Rows from block 4 of the encoder of a small segmentation model, named by matrix and row number. Rows with one number belong to one neuron. Each number is 500 + 25 x the weight over its row's rms, rounded and kept within 0 to 999. All counts start at 0. Numbers have three digits each. After the name is the row's rms in percent of the matrix's.
After each neuron's rows are labels from the 100 images, of 14848, where the neuron reaches its largest size: "peak on" is the class under the peak. Only what is clearly more common there than usual is listed. The data: renderings of 100 made-up gadgets, each built of a few solids, in any pose.
# u: gMLP up (value half) (encoder.blocks.4.mixer.u.weight, 480x320), inputs 0-63
# v: gMLP up (gate half) (encoder.blocks.4.mixer.v.weight, 480x320), inputs 0-63
# out: gMLP down (encoder.blocks.4.mixer.out.weight, 320x480, transposed), outputs 0-63

u.207 107:540516483553539456488517510511480491514521542440456528498501492510494512515496497470473509493513538475508510494544476473508503507500465473455497519480515478500522489527492505526522490461491483
v.207 113:559540504515560473484544525484510557562482504472469487525481508476513488512506500481526487473494513499530495473539523491506494481530503493497536489481469529528477451521473531498482487495517511
out.207 116:502497466481525481483480514470520499467474467513509454514499514462490491455504514521499509490478485542522483490503541519500450502499535491512502552526485486508502513491489470473492508512530481
peak on: main colour

u.100 102:498505502443508511492464531486526482509547478508491451484472532502497465476504498537513525494475545506465484495470506493488438488508495516494535505511482502492476513473528485492511507527527513
v.100 102:502476508496519464496502485526468527467475529473480531460516486525516476525498518466484470482539490509474506489495494472510505477514493521480478471505502564500480540478520501514532506479503507
out.100 100:525513511524475432517489528486479511468500489531476504516441525506477458466522498515483505507449487516480525518501536477484526494534536455559501559504508469530488499472521509519528530495511511
peak on: second colour

u.28 094:539485491452513523475544482515511469469499527517529528478500478504478499521506518520512531473461512516455590485508463510511528515526487511482486461506475500508487432531476515519500528525519515
v.28 094:484515522462504448546512524518502544467529529536530521466552519515504462469484497467512498529480475540505515476487477492473499500475577540563503473453494509490522521476512489485532533517483506
out.28 083:541492467472512536498490512483517533512486490540494495474464527486510514527526535528525507451510554479505480454506518548526536478511507493478510446500490566475526452533486521531488517477504503
peak on: main colour

u.460 077:525491484466491535502495508511537507528467488492525473445487509505474489478495486477520520476470506492469495477479551504479479500483479466480559529504497494497495477504502511510498476471536519
v.460 065:527496558484481475511496539496495478502511482509541495526491525481508497498497484475552505476505495513559527493480515440500465460506537550555526521484487499539545501529501500470485507528498505
out.460 060:481494448536517506510537478505472494476503549501524497475518510530518466546529504527462536481543491500478487464506495504481511486528499552489513470455534561521496498493480466524556513487489532
peak on: second colour; main colour

u.148 115:518481484503515482519490493509507464521492490502531512519489477507493523497509517494500512508526502520509482511464458483503500470468494524505453500502517517483526476498469478546507523504520468
v.148 132:524472496482505476530496495505496452483551455496528482511497538485507525459485457528525493506476518443488512485482505468492514524496484487540494508480510444520495450498495467462529488533460504
out.148 120:476524523522481491552513506544476479519550487519476498529514524504535564488504475517446485510476452481477525502500497471477498491480482496520535517491507479480485534487505489526496483528456509
peak on: main colour; second colour

u.360 087:526457524488466509477516527497511468483511478486500502486514444485471486466530551518518519486475543507474515517514530525539513529523464504489521518500497507512520477466499510496525505495529532
v.360 089:514469560493499490526475564515497528498437505459459526501466525508519501491500471492512487478526491501520520472491547469519545490527497550445488490517498488527528506490496468504491515510525505
out.360 083:465497515479495499494497542464462533513512529534486497494525485537525494478484519456464477528490481519499521502506515517530503502496478479522540531487477492502455519499499481522496531498462520
peak on: second colour; main colour

u.113 097:517493498518516551485493512527493478458493470516494531484517466510467475547515511522510529503478514495468535522526506511545571494498502516478481494530500492489487504530522470527450519466530483
v.113 107:472502529532518498518461503532487534495474525451464517481516465504513481500534489493505488464538482538509515478486523432545496490498498538511490489531492473504560489471485498508544508518489495
out.113 095:518508524512478466521486502501488523515526539501507486489507546525534483493482469476505485518503485483507493476497499530525496506481499491533494483436526494525526470513462525482478483489489510
peak on: second colour

u.260 119:510523459493522493475515470490497517443509527495522479497505487494473502503462519489496518507487535558446530535479465499512456494482524466547459493541511474473531491464493486483463553503483413
v.260 109:494480500467498512500458485516499471468483513490459475475519514521496502453529463497555505490484487520539468475497465433478496458491488499532482476524490521489535495443503462509497521526522475
out.260 123:444499517528483524520548499512502493509529499499458499503470526560534518517508492501478499523484446453488493489481497482459484495496505495487508466457516465466474525445511540522482467483484502
peak on: second colour

u.209 106:474481444517462462507509489498491518487502511509521493470541479515484538524503476485508510470475489501517547502517509491483549503466485466469467506474531489514479502513451479477507499482472482
v.209 120:508483488517478440510461523474495517470498481521528520498528495504478511542489502485522479553452512504491531575521514484493464517474514463539499511500542493501502497513484505493515481483491485
out.209 113:508518498548512501519528482479459490523533484516490517462526485522531495482500475523519476464471486453516502490499493508485500471511450528461488478515541491561525460484505509499509460471484491
peak on: main colour

u.293 101:478475553457478489459478473524507464480458486507484504489503477547468483540502540497514523539516542560476533549474530524548509518526463521483451472537511475485512474484501479518504519469490482
v.293 096:479486493516516489480458521494458508448526542461478542491537461520522478524518503472517488479500475539533469494473497451554503488500474534511443491499496468498550497493487483502500517508483494
out.293 091:477503475493482482541481547549471514520547506519519489470519531476515533488504502444450464468503477481520504454506496477490487506485499503521481532495494505461546545514479525496502512524486535
peak on: main colour; second colour

u.428 103:485485472508485505522504434562525498488478541497507522443542518509480509491524522477485548519494479530498554511512459468478523501500512522486494444508508555499512496485467496533533556488482472
v.428 084:530495497487490455498516527511500498483495477516481477511441499504486481469529524514490500496500532485549464477518519509504515481508478532503518529547489490556467495504568455479458475496486507
out.428 109:480487465492502539475498465496474500475496535467524494475535461521471502496481497477496502489514487477490488532512478486501496487491472467479476502523482529496505514501514467476480492500482458
peak on: second colour

u.320 086:473475479522509482491494513494507503449530538492483503519484446480515525489464511517484533501520523510530478494487522520534515514477535453513453488509513505464521528518491464502459556500477467
v.320 100:517485566487489512487475500541506490508461504492477485466448514518477474519506541514515527501526495512448532503505537489524543500576499536499491474518527520513538477506526506547518519467540526
out.320 090:463474468526506477485518528489499508511490508524490505492514513493518504450498469509436551511464519513495544496505511528512471512513507486499520521526531523504501498517486460512503510474452519
peak on: second colour; main colour

u.97 108:511491494500480517483514525503525513538502504510473523490499512528496510498509488465526539450446515514510479507500527455500507466513510464496516501498508456470490492465503503509486496483533508
v.97 101:474515545545493491523491533478515499525506430525553490495533485502464485533503522474544496511462492511565503531529521484499499480480535522545521502479541523544516484483479514473473482497503497
out.97 120:457508460484473489526550500487463512499560534499506500434501491505515542510505494504491477468482478450473529475526488502490543489460516513478500467506506505488487488508505513493495493478470520
peak on: main colour

u.139 091:553527510544530524486491477519482452474443493509524461480496494492481469484498535524495512535513536534471489507531474494520549479504499500507496472499526540511465528490536496475447519466504515
v.139 105:517516498483481466510522500493514512518459504544522485498476492485490489483502520483501481516486527481513495495541493501474525506486512472479537476495518478515509498487474522484462501482543512
out.139 115:510505475477516546441513480487501497477471520501525486489505458502445480493484544489509518492559502491485459506518494495485459507500484496461484533535463481487539537515521500503462489501545481
peak on: second colour

u.201 079:485515482527530508510551474546507489521490546475526503486514503533508502484512467462495535494484483518535517488500491503544523471516508472481493472467533455542494461489450472508466512450510460
v.201 080:527507496503515508497507500496540511505500479480508501494460493477449551475536518519503509491498522509512508498532515478533514489501527481525516501530490468515529484441506487495510497504521489
out.201 068:520528520523510485499457561517492499498511435526516467523485499496485445475503505506508476510476540517503481535464447489493463505474496498549511559507524486496513520462556534462517517529493475
peak on: second colour

u.475 110:508517495517504521482514514537545492493434513519508526432490522489480498499531515503490531527506533476468545466513502524520525531495511493478507494464507505481482500539453506483467545474500484
v.475 088:543494492518508529466499485481508499498511497488540528485479500519478498523517518509500525503500514511491529525482507470528520515550483506542499507479513506499528490477495501549495523517515515
out.475 116:507520567498483555524501551494510499518481475533511485515449466482496497531526523538489513502508469489492507484458536524510519523525498534510522494498495518503477505498529516542508486543535538
peak on: second colour; main colour

u.86 100:511482501511515526500510501495488470455551522477536542500486478486522485515497492497532501538506489492502494469499499488549497491496480491495472488435493476551508496484477468510499507513456498
v.86 114:489500522525535491542496540526494552524443525458476523496517490517525477516540483490484475469510491525515522449505498456502507483506504514513512499511487507469526473490488501515509506470521512
out.86 099:519483488458504506461513492506501493496513523477528464522477501505518492460440466516472507523477444490516497516519521519517484496533509495524527506474460476501461518516483467516486487514498485
peak on: main colour

u.19 094:561510496527512510486493486492503506483490506426515477511495488485496478534498540539515502496503491476511497543513513480508551510489517501522502478484482500519492461515488525482480467472493501
v.19 098:507491477473527506457495467539473533462475552452519520464541484515505475522485532452495498480526460540470529521497499446545482495465511508536459486493478475466554499488467482532518541466515487
out.19 085:542490486543527501492463529512495483512514465514447540482504523462503497519527483496530483502497515481522491489541493501515521499543494535453481506498506535503531473537500530532517508495544491
peak on: main colour

u.85 110:523469474487506500488517462518531505502476480489545514493473495499480537483483496549488506475478505513482527505519511493485496512515520521462511480496471478503487489509469504494497501515481535
v.85 113:475501447532529495512458494510499515447510498494432482475509518475530529496496494484488502539487527517445537509483521519496489566468516501424493524522514461502532528521481473527453533523463461
out.85 117:515486554523484495508512538507508516483484465494485523529447503497505518521524496554516528507469521508444529500500546515511535519545502535497531493508517468504470458523492521563475491509514531
peak on: main colour; second colour

u.474 099:516507504533511501505524518551503503504540501536544539462522522513466509514539489483514521481502505495522490487512471503542510508512525498541510494476516514453506498515466493515464547513475558
v.474 083:492488535459483503489495484523495454489523531488499479515521492517481517504479502523525513519504508536474526542535451459496502519500488495541487461546520482488493527465493486486470551515493511
out.474 101:591517483513533496482480525442528540514528526495505472503461507488489478511517531499526522467511512515547453497448531499503488487515520531540500484502488522517500485508503478487487506497518500
peak on: main colour; second colour

u.52 100:537526484536524502539520504507485499533491496474497509503484489446505534546566465486505493477517541495507483436535487478467522515476484541481556483491473502525490479493498499449510529529542515
v.52 123:489502546484482487514501507488479511504494461533483517533514493505495490489491489546472505506480515482495506544506543563510510525513511498518504555520542505489472506533536501502497459480511520
out.52 104:491484455504525477503484521484494505496540508515502462500506536501504511498474445510493527493445485528534519481445499518496447510515502463473518485461513512492487502497441484508529533502475466
peak on: main colour; second colour

u.332 102:511489465515512523517491483532533507490532484504460492468449519508497554498516533484472510485483499503477502513488497502513495510504538534504520466561481496480496522479542502520462529515504468
v.332 105:530499495488539463497443498493487521476447531466497493466525474510507472492514476472511479480502481538509510463495529480491495500511524508480486517505470522501537490487487470488549517498517514
out.332 111:463523484508504469538496500530471529486545508522503501518518492469499555500487463477478467508479504482512526502492474493518485477458508543521496534523490463470497546521504513494496536519456499
peak on: second colour; main colour

u.432 120:477497502455490474482492503503502500517467493498517454511499499490466521509519514482495522526462522530513517535526536505537487484529489498509505520502524538505439517491492533528510501508534498
v.432 104:538498528530492500530492484481543514491516497506517531504512458480467513507491549527515494478486494505510513531551469485501529508501543498573513492541515529542509507505524525468434509512521537
out.432 141:530526525484496463491463522509542493499473486516506455479522494481456502493497516503517495568508507536457521525527519531506516510487539525509491549506506498508475506519500531507512492488559518
peak on: second colour

u.397 103:467492522485467557467484491516522478466514506490456498499484493498476511508530504507515544520501533512536468503513532499550532500545470536489485463483482512481465489487498459490501520506525502
v.397 085:529526524514480465529517556523532527527497525491543483524482543487485493476498509519502501507510503487493506470504487457487535496496543522524515493476489475490545475501476567488464499500504516
out.397 103:495480475478492539482509520498483486493508489524540510472506475477459504506488512515504481528473511504485517490529491513526515517494434490456485503482514506501497503525496526540523501498485484
peak on: main colour; second colour

u.69 098:534516502506526487519497474491558508526493481435518484507515498522500505467481490507478479521525512501480507504462516464508459494473498507460510556540480482524525522485497505483497483529511508
v.69 090:480520537459471474509503497460489478484554494489530532546483495484498521484474515540517500528494481486492504526485478490494483537471517515500494536522489480531530504488534534474461516584481511
out.69 087:489502550517475517511526527521531524508509490529483515510501547548520482536469489518517542520525515514438509546493520512446529530544511544488521490497529500446493532473547530522488470497490527
peak on: main colour; second colour

u.2 097:492499432509526552497492464504528518509501507490493509468483518509499519521497507472525507450486485498501479481534511450492476467485537474514527475489477496500490536496510465470492509507514489
v.2 110:469469467520511510549517431488492465506518503505497509440533504535504519494545481507487509469478489495529520462524435495466521494496460486489509485498502526509517487475475467469518518501489524
out.2 097:455468528473509524545501537498494511492520479551491557474513488502520519502484484491509481488469457501497509527499514507504532509475542535531487525514528525473482523537559483494448479508473535
peak on: second colour

u.362 098:506478456486478538479491524523510532480527503500503521485486496517502474479490491479517548526504524486458522477464480514523470496495491447529499526497496506455501496502500466515529534502494483
v.362 103:496488542484482488471495491592488503493476534473490502500495515507500486503475501490536500497522489530495518506501547486546507506523504541481481463478514476506519493515464534512509529495506504
out.362 082:529486475511546498501511493458484516493508487525519511519559514520506533510478484496493462475464469511513518482490478483485477497493486527495484513491476488474557497491488530483505506514488487
peak on: second colour

u.134 078:528488474517487487455534468482526497504504540484508496508468504492487515491472500502514538482496504528477513526475530477509498498511510529493505478496460501488499476486491529534508520487504482
v.134 074:493482486493451527519542517532484511481526525494493521520487518514497488509500492504495527481551495463521479509474463476505511497494491538493517491521498444475488503484517520493495514541482491
out.134 062:492496502507529487498492511494493508489485501529513516482486520476522495472501514488471467486513501496569456473509512497511493514519497507483463487470472524503518528515502452490456489500464483
peak on: second colour

u.21 113:513478490490571498550483471502527520497450468490521481509503511467486487512471518514491501483501521487513510502524447462479493551497531512533542523507494560500517519493505527480463542540494486
v.21 111:494533504489465504527467467498526476505486468530475460481498521499488540516529505509488519556501521510458522534511464524438491493542535462510510502531544500446493527457536478532514502517531503
out.21 110:457509506472538517516532491505482503494517502532510479480512479482501520491499483471505466472512498467506490459529515503503492476464503501493524494511493519503490508524494514481495513473490517
peak on: second colour; main colour

u.255 095:498478510434502518498492472529502478506486502471504500507484508490497534487483520551480522491499518464496491509499499523531477549527511461496493471504502508526492488496494491480566496491503501
v.255 092:530500526506510483530471531462545449545514465502515470491497465503483484495545507501528510504479510525506491485493524472486506489512469499475512484494493491532523479496480473536468511493506514
out.255 075:516530487521509523528498492441477484495501495490459516490481488483526524489539509540509484462509483485483483484489508492485526505490500548462510476507493493528541493490522531481487512523539514
peak on: main colour; second colour

u.36 118:527502511465513488485488522544488473467520522516480438523447511501485492511530507499546575521533531520523476490533459474502564513514471499512464471493484524482470489530485471512440551495540486
v.36 127:564565485499509480499505514457473504506518487508563482517525499453507465497503503495517480504462504492510517512548471502502494515503499504533516520482513464509510480529501528482477488502523502
out.36 125:484523529520466507520508534506511509520503496513481519474547508531502506489490510481518532537499477528483565478502551530530513494483561525487495467469510517484501497512481539520485507471538532
peak on: second colour

u.182 104:530496516486557509494478500464521486547487485517542492509482503492473522535471491514534498512496523530475524511488476488496479508550501484522486520499512534462518481487491530537511487518504478
v.182 106:480445526500518497478523512527518456503479471534492517497514505516484503507509488548553563545510519523474523544528549456505540520546453505464529471462517530524476460522504488525496504490518516
out.182 103:451536489497490514508502496469476503471474528474499492499527519484490495452472499481436484525501498508496510484481495494492491517461510476479490560529496478473471573510488491454466509515504514
peak on: second colour

u.366 099:537492444491550488459540486492494483486551513500515480520487501502489511508530525530536536493467526516490498503511459524526510501542487533475492491502507496509448430530453479558460512491555469
v.366 119:464499520517528496522472500511482534487475538445491515462539488533522481520531502478519483487503466561521511476489482425529494492491503516525484487502470494474548496463461489507481522498496487
out.366 086:485510526498507506521481492513500473512497491541524520473506538510525509502488478497502516483457491509512562493501542538531496506548533554492481480497542526508493463539472494519493523513471500
peak on: main colour; second colour

u.82 105:529523544480532533501521495535531491498485503496498487533521527557494479513518473501523542513522541506460539519451468479499511534500474543501527499490483502451488474504515504530483469494522503
v.82 106:506492500488462496511441499497499559494455510482499495506537467513505470496509476496536480457504488550498517502490494455512506488505545527525495517529463547488533505456486513485550504507522504
out.82 109:524522485495486503480464524484490497483523510520506504487489524486500491518522497458465502539484532521475475495447479538524492519486496499540506528506487526455444512500512471500546523509475497
peak on: second colour; main colour

u.24 085:471488532503476525495542459460519493512453458510504558487499459518497467483502507526515528511490461519441534536509538529496526545507518497467514507496522517506485486502515539479533477467486556
v.24 092:511506518504540552483506508530504498484500512443467516517507495523508459489521534484508489490536501503447503501472492464528487481483472535475465511531502483502496504483507517501526494516491477
out.24 085:485475480520479518477522475548478507515481527484501511483519553518518504531487467484492502488467485501517561501532505491558503505531504473459489492474496483444483487544460506520513486459479484
peak on: main colour

u.471 120:513462501489474539466543454512508522485518551464496528514487454499491524477483545520470506500537506520488495513494472499526495495479496504485469518495485518526476503488512527502508489463480451
v.471 118:509563519506500481515479511456502500537501455519493469486477525477515482498511528461487468515495525493493505508538523527489479519501518516505544521495509460514555497495510534540487495498515525
out.471 119:542536456511510490461518502467454527487555546457505471466527501518532497502509513485441523493472452453534475477467495514505467514512485516475499513475441466499505491504467511528505466492490487
peak on: main colour

u.47 090:495478551502511540471525531519495497521420519477483499510444490475495506491519551502484497511497468470468518454516520496508509443461498501477513478518457548506513474475498535474485548496512508
v.47 103:488486514528429478543522513530481478510503457534492546494523502501462495490516470515445502517490503475520529500546502520515529518483497469486481526513562434489511535482499456482503470470524543
out.47 078:544477510554464494495504521502484504501541507469494502539516530501548516504501474499511489516483513496503480543491513489502500492516491466533499502495496510482496503482495509536494442502492482
peak on: main colour; second colour

u.155 105:530483520490486497530526484484511494528507531486506471525516518525487565516479481538527513519558520499494472487468474456506519458503465527525481447485473444492515457472489492487499512497503504
v.155 097:521495530547466528501510515548509464536500523511499467454516525560472525509511526516520542534493495479459490521465450504497523496532445479515501469470524537452459481493492534539516489472501496
out.155 087:436482504491534471511532475527492493504459524496524467519518516519502486468464528487470468481525475462524486471517482456491445497481502510521510514521508504517497497492510500477459477469440487
peak on: main colour; second colour

u.4 088:549499473488515515484509490502532495501467513469521510486477478485464511457508525554482532519505529512450517481487465514505496499516487505447521475489531507514493481503504513508542515485499493
v.4 112:539509528548499470527496522460508482528520459485467508511500520493493484502525509494487501526489523490513472535510554514494514547507481514502559537532532497554504492487540501499485450508502534
out.4 115:512482501523484461491498506463508518490507493474472500537483462493470534508530490543514517483517520495475492503493485512506527488514448487455485519525485474513527500493515484496514494498517476
peak on: main colour; second colour

u.375 114:485480492498507510488481489502538501518485505481490490459509526558508465498481488482530546534466507562464497545497500489502472519523506493471510474497524542471507499483496500543513486475480523
v.375 136:477532533499511532509555465495528485536513500532574504476516508523490486532505505492475511465465478493483508514522507542459468515473530498512549497464489472489510487534477519483479456486495552
out.375 131:525489473539537480513500485488516514528484509514501516515461481437508508483535506511477492465531501463535459450509505514440485493499500483496531498498476536546514483534466499466534533530531502
peak on: main colour; second colour

u.29 115:475491525531463527507506542521486503541487485507498530533452528504488498512502480528520520479473484489519492490496528508545529439565492497495510501497508475475522486510494528539529530491519518
v.29 122:485507485502459487506454544455520541527521447523489495477484550504509467508464538487493489512473527496482462511511543539481459505515518525472527518527513535489518517523499554534514482478484520
out.29 128:496469531487460512529526522514515521522540490474459536524466540518519561485529502531518499510504503446456523467528508504492571513505480535476518472468463496502469474509498534495526488494502518
peak on: main colour; second colour

u.76 092:479510513463518488471553522522519487527499517490532503474510453500485526498485509495503509529507541523492511482528494528546525486485496509462493484495482541496460467528481523472503526487534490
v.76 090:502497467525495503484483463493537492495492490481491493492439515497435487517510499517529544497519538512516506501509491480530541495550474473478497478526513496480508494471482480510504535484540496
out.76 078:482487446466510480489519528499497550512539532496504483511493501495500512464504472509509528471497540498512518461523486479534546465492483493505491487498474511475491513510493510529513528492481482
peak on: second colour

u.241 098:493474537476518517494455503490510481501490481488492504508491506510487502496466495556509554494472509529523470547480474499511497497555504490509495492524516490458527487480550477505505467506504535
v.241 093:535543460505521467478476518464505472479536480507515480475489465470493503485499497487522504521487517498496477497487498497503483524480512505517514522479498466572512495507546441511476517524521459
out.241 091:504502488523508514530490507490478521483508523467519524487487514504534476474476521478455489515499480478515488479451509484525453546455477519521514477481516522535523529473482489530460499551453475
peak on: main colour

u.184 104:498491537520446515505472528494479530521436516448522534500475471501465479521480508502490523491472473491540479532481504508555536497555520437513485478534521459498526514454535518482481497479540527
v.184 074:525520554493480537512534556500533520523502499492490491528487529497491473526494504505519499511557490484464468463537532473486534512483495515473519467430434544493528516527482568505457429488541551
out.184 095:570496492541485486462538506493511499519555530466505474551504521504531514498486487510504521497516518496506492512476507508526480516513433489518532522495495507496485489501493502528478460533491483
peak on: main colour

u.337 088:523472476501523507478470524513490458487489465518506476479473501480478506479534547543529513494472482511514498479563493494511513484527510502498505485516525531519457498495509494496477538504535551
v.337 110:530546476526500481479465508478516470491482472566543463452508505486490459521513493478488481540482514501458477503523480527484473519497524479519517520475523486464515514500475493512495487501527517
out.337 124:522536524479472502446496559493498495498467499517494484469481491498451442481521526492517488535503536495463459506516529517495494484504517508512490523518510470468474493486540524521505486457554514
peak on: second colour; main colour

u.81 081:481489502504525499480500494495488482548493507493533491482488454494459510564533521497533514461465528488539494488543469489505514490591459473495522475494505502498538489508491490552514541488503541
v.81 104:505516542481468487508503491511503476509516516518483485525479506496477514480548481517511519506494497464511481504535511505452530520506489504515513494497491487538494499491474511479490460518520525
out.81 109:526494477497530529463508496487515482518499514487531510511488495494482512470523498526528519515514489484492474486520479480474507474519477465515513487489479532483521476497508483523506489518477514
peak on: main colour

u.448 104:530485459489523468445477462501499506457452508479537478515507491487469495484488489499488508504489531516511495529475462483521468511503505472476483501563490441485550513437485472508489484491520443
v.448 084:518477516477517444504459545517470476478505510489483505515499487467519489469527495489528479511483517535460498479503525453513493481449473550522484507509514490521521467479526517501523540520468510
out.448 086:501532534502484490533511558516503528535514515493482469501489537535514502500469491492507508488470484473489489473457513519487473513514508501533517496501499457468489476488521526484488469513521499
peak on: main colour

u.149 088:478483475512503483497498497573482467474486505525470465465498488510506525468537508527487525497483530501468552482547476526500556526559498485475488479473517465495463474497450469517526517484484510
v.149 082:494488514500531453530470499481476501469510531455482521489524481512519481526508475488523472484518479548532499483484476426504497477487472539489472515508495487519511501495502485470509518499496489
out.149 077:460531468507496500528486499536478521509499500546529498467497520492525512505468485462492481475459484477530503493492536507463481463511539464541485495507533494495490533491525492479528497503477483
peak on: main colour

u.57 103:517511502447489518513472532488519519538459496466529478517488474497450494500506509488510513473459542509530511503446451515504506499505468447493526487568489512481512479463518510507527493515530463
v.57 088:538516469489471489493500487470509530537497472525506488492468492466476541530467504510480492520485526481506499474516467537464486507511471460518526515495515497454536512503477557516521477518536521
out.57 108:507522480520509503458495479470513510471512518507543520475535473488451482469509495477516528517505528508482476516519525543508488493500516525477483516515467535507505482524496494511512501516511518
peak on: second colour

u.409 113:520474523495536515462511528497528505516488503484484473535484490526486462483521527495493531483488544519471510538482502479526472472501497538462534508535480458479497507484515483544481493471530483
v.409 101:503528483478491523542520485494528484480538517516522476480535524497475515515481466494498508552531537504440507471453431511455472536455490492489529500505483504460508508500508505464493509511498491
out.409 117:529524496553555494522485459512520534504493520493482473530503522506545491475479519483485484497563510520579488518471482463497446511452502512564548489516484511527510538496490480453456506532479462
peak on: main colour; second colour

u.389 101:521505495504525497518528510535527500530518516451511473492499499495485498508498518531508506487521549480488519468489500459488498502512461519439506496482494482520462492473479504452529477516483509
v.389 101:498489478496518508495494526485466497479484520471438494478459474502505479488498482519512471459518484509476493463481510493524532454533457520467472507535479516508467483512528496490547499479508486
out.389 116:492516465508465515529507528488487534525493524507517515456501532483521525521519528456459493463498537486457518470511527496471503513490504516501536470509509508485493507508486490500517524499507549
peak on: main colour

u.88 086:522495498499550507456538480512513500498496498495525464492503486554465489518525467505536568488488518549487539492489495474540491496525471502461496461455478492508497441496457466520510503483508496
v.88 096:490488533532510510511483513534484532498468532452480469528506501508512476527527516485523504478528491529532477501474498446536497485529446530535507473528488519494526495481495511522499512485505492
out.88 065:544495482497531464479455541465465508503527525521526489483502504483521497472502459464484491497452517501524490461462483510534489512491477489518479498471503535491498491516479486476550533518470478
peak on: main colour

u.150 110:492497491488538491496472495557480446477512534479472465507431501481519570499552532526494519498506534484504469490516469464492499487499470464522481484504505441514489485502477466511470557515468462
v.150 106:524516523490477475497505508446517536542520473518516499566446513486497509519490494512499486499480514469500455536490508554497494499518511491550521520504498476517436473501478547495509473500524507
out.150 107:503522501524483499510473473522486487475509531511508511466543523511515494502443469494492508527469479528523524543482508505508450550490546524506483503502536482487474547505486491504443476509496491
peak on: second colour; main colour

u.318 104:489472515522527521493473531488483508484544512501484515465488485522515513521497537493503518486479487533490527516502515500548499502535529535491495489559482466511504530522537471555439495498508475
v.318 109:504477512432543497490460500512486487455476532456478486477510501519522487476519497469489481478518484515503483470469485458501486512459519522487474494519452504470495504482492486503545532518485483
out.318 102:489504494528447477514500544543490514503557522509486506486535522515502553538512520443473481532472496483471538520528499497507525516496526494514507516467478472431473535535505530548499471499478517
peak on: second colour; main colour

u.442 112:511484517521526519529492492543522472516482471537485474490457514494489547489535532558528511504543514504464511470527497482509536515517479560506518446492501530499508483483493493472462534553482518
v.442 095:520512476520518521520465517462500478482527471494511481477522492516496500495490471470526495498468492487506462525478465474471454485477513513508488530553492520474518526474557508465459483529521471
out.442 099:516509482522509535475507536467462544501484533458497517483536518503522476523502525467500497485481490473527474480493559529554481508499461496474497487490514546516484459537471530498520469458538487
peak on: main colour; second colour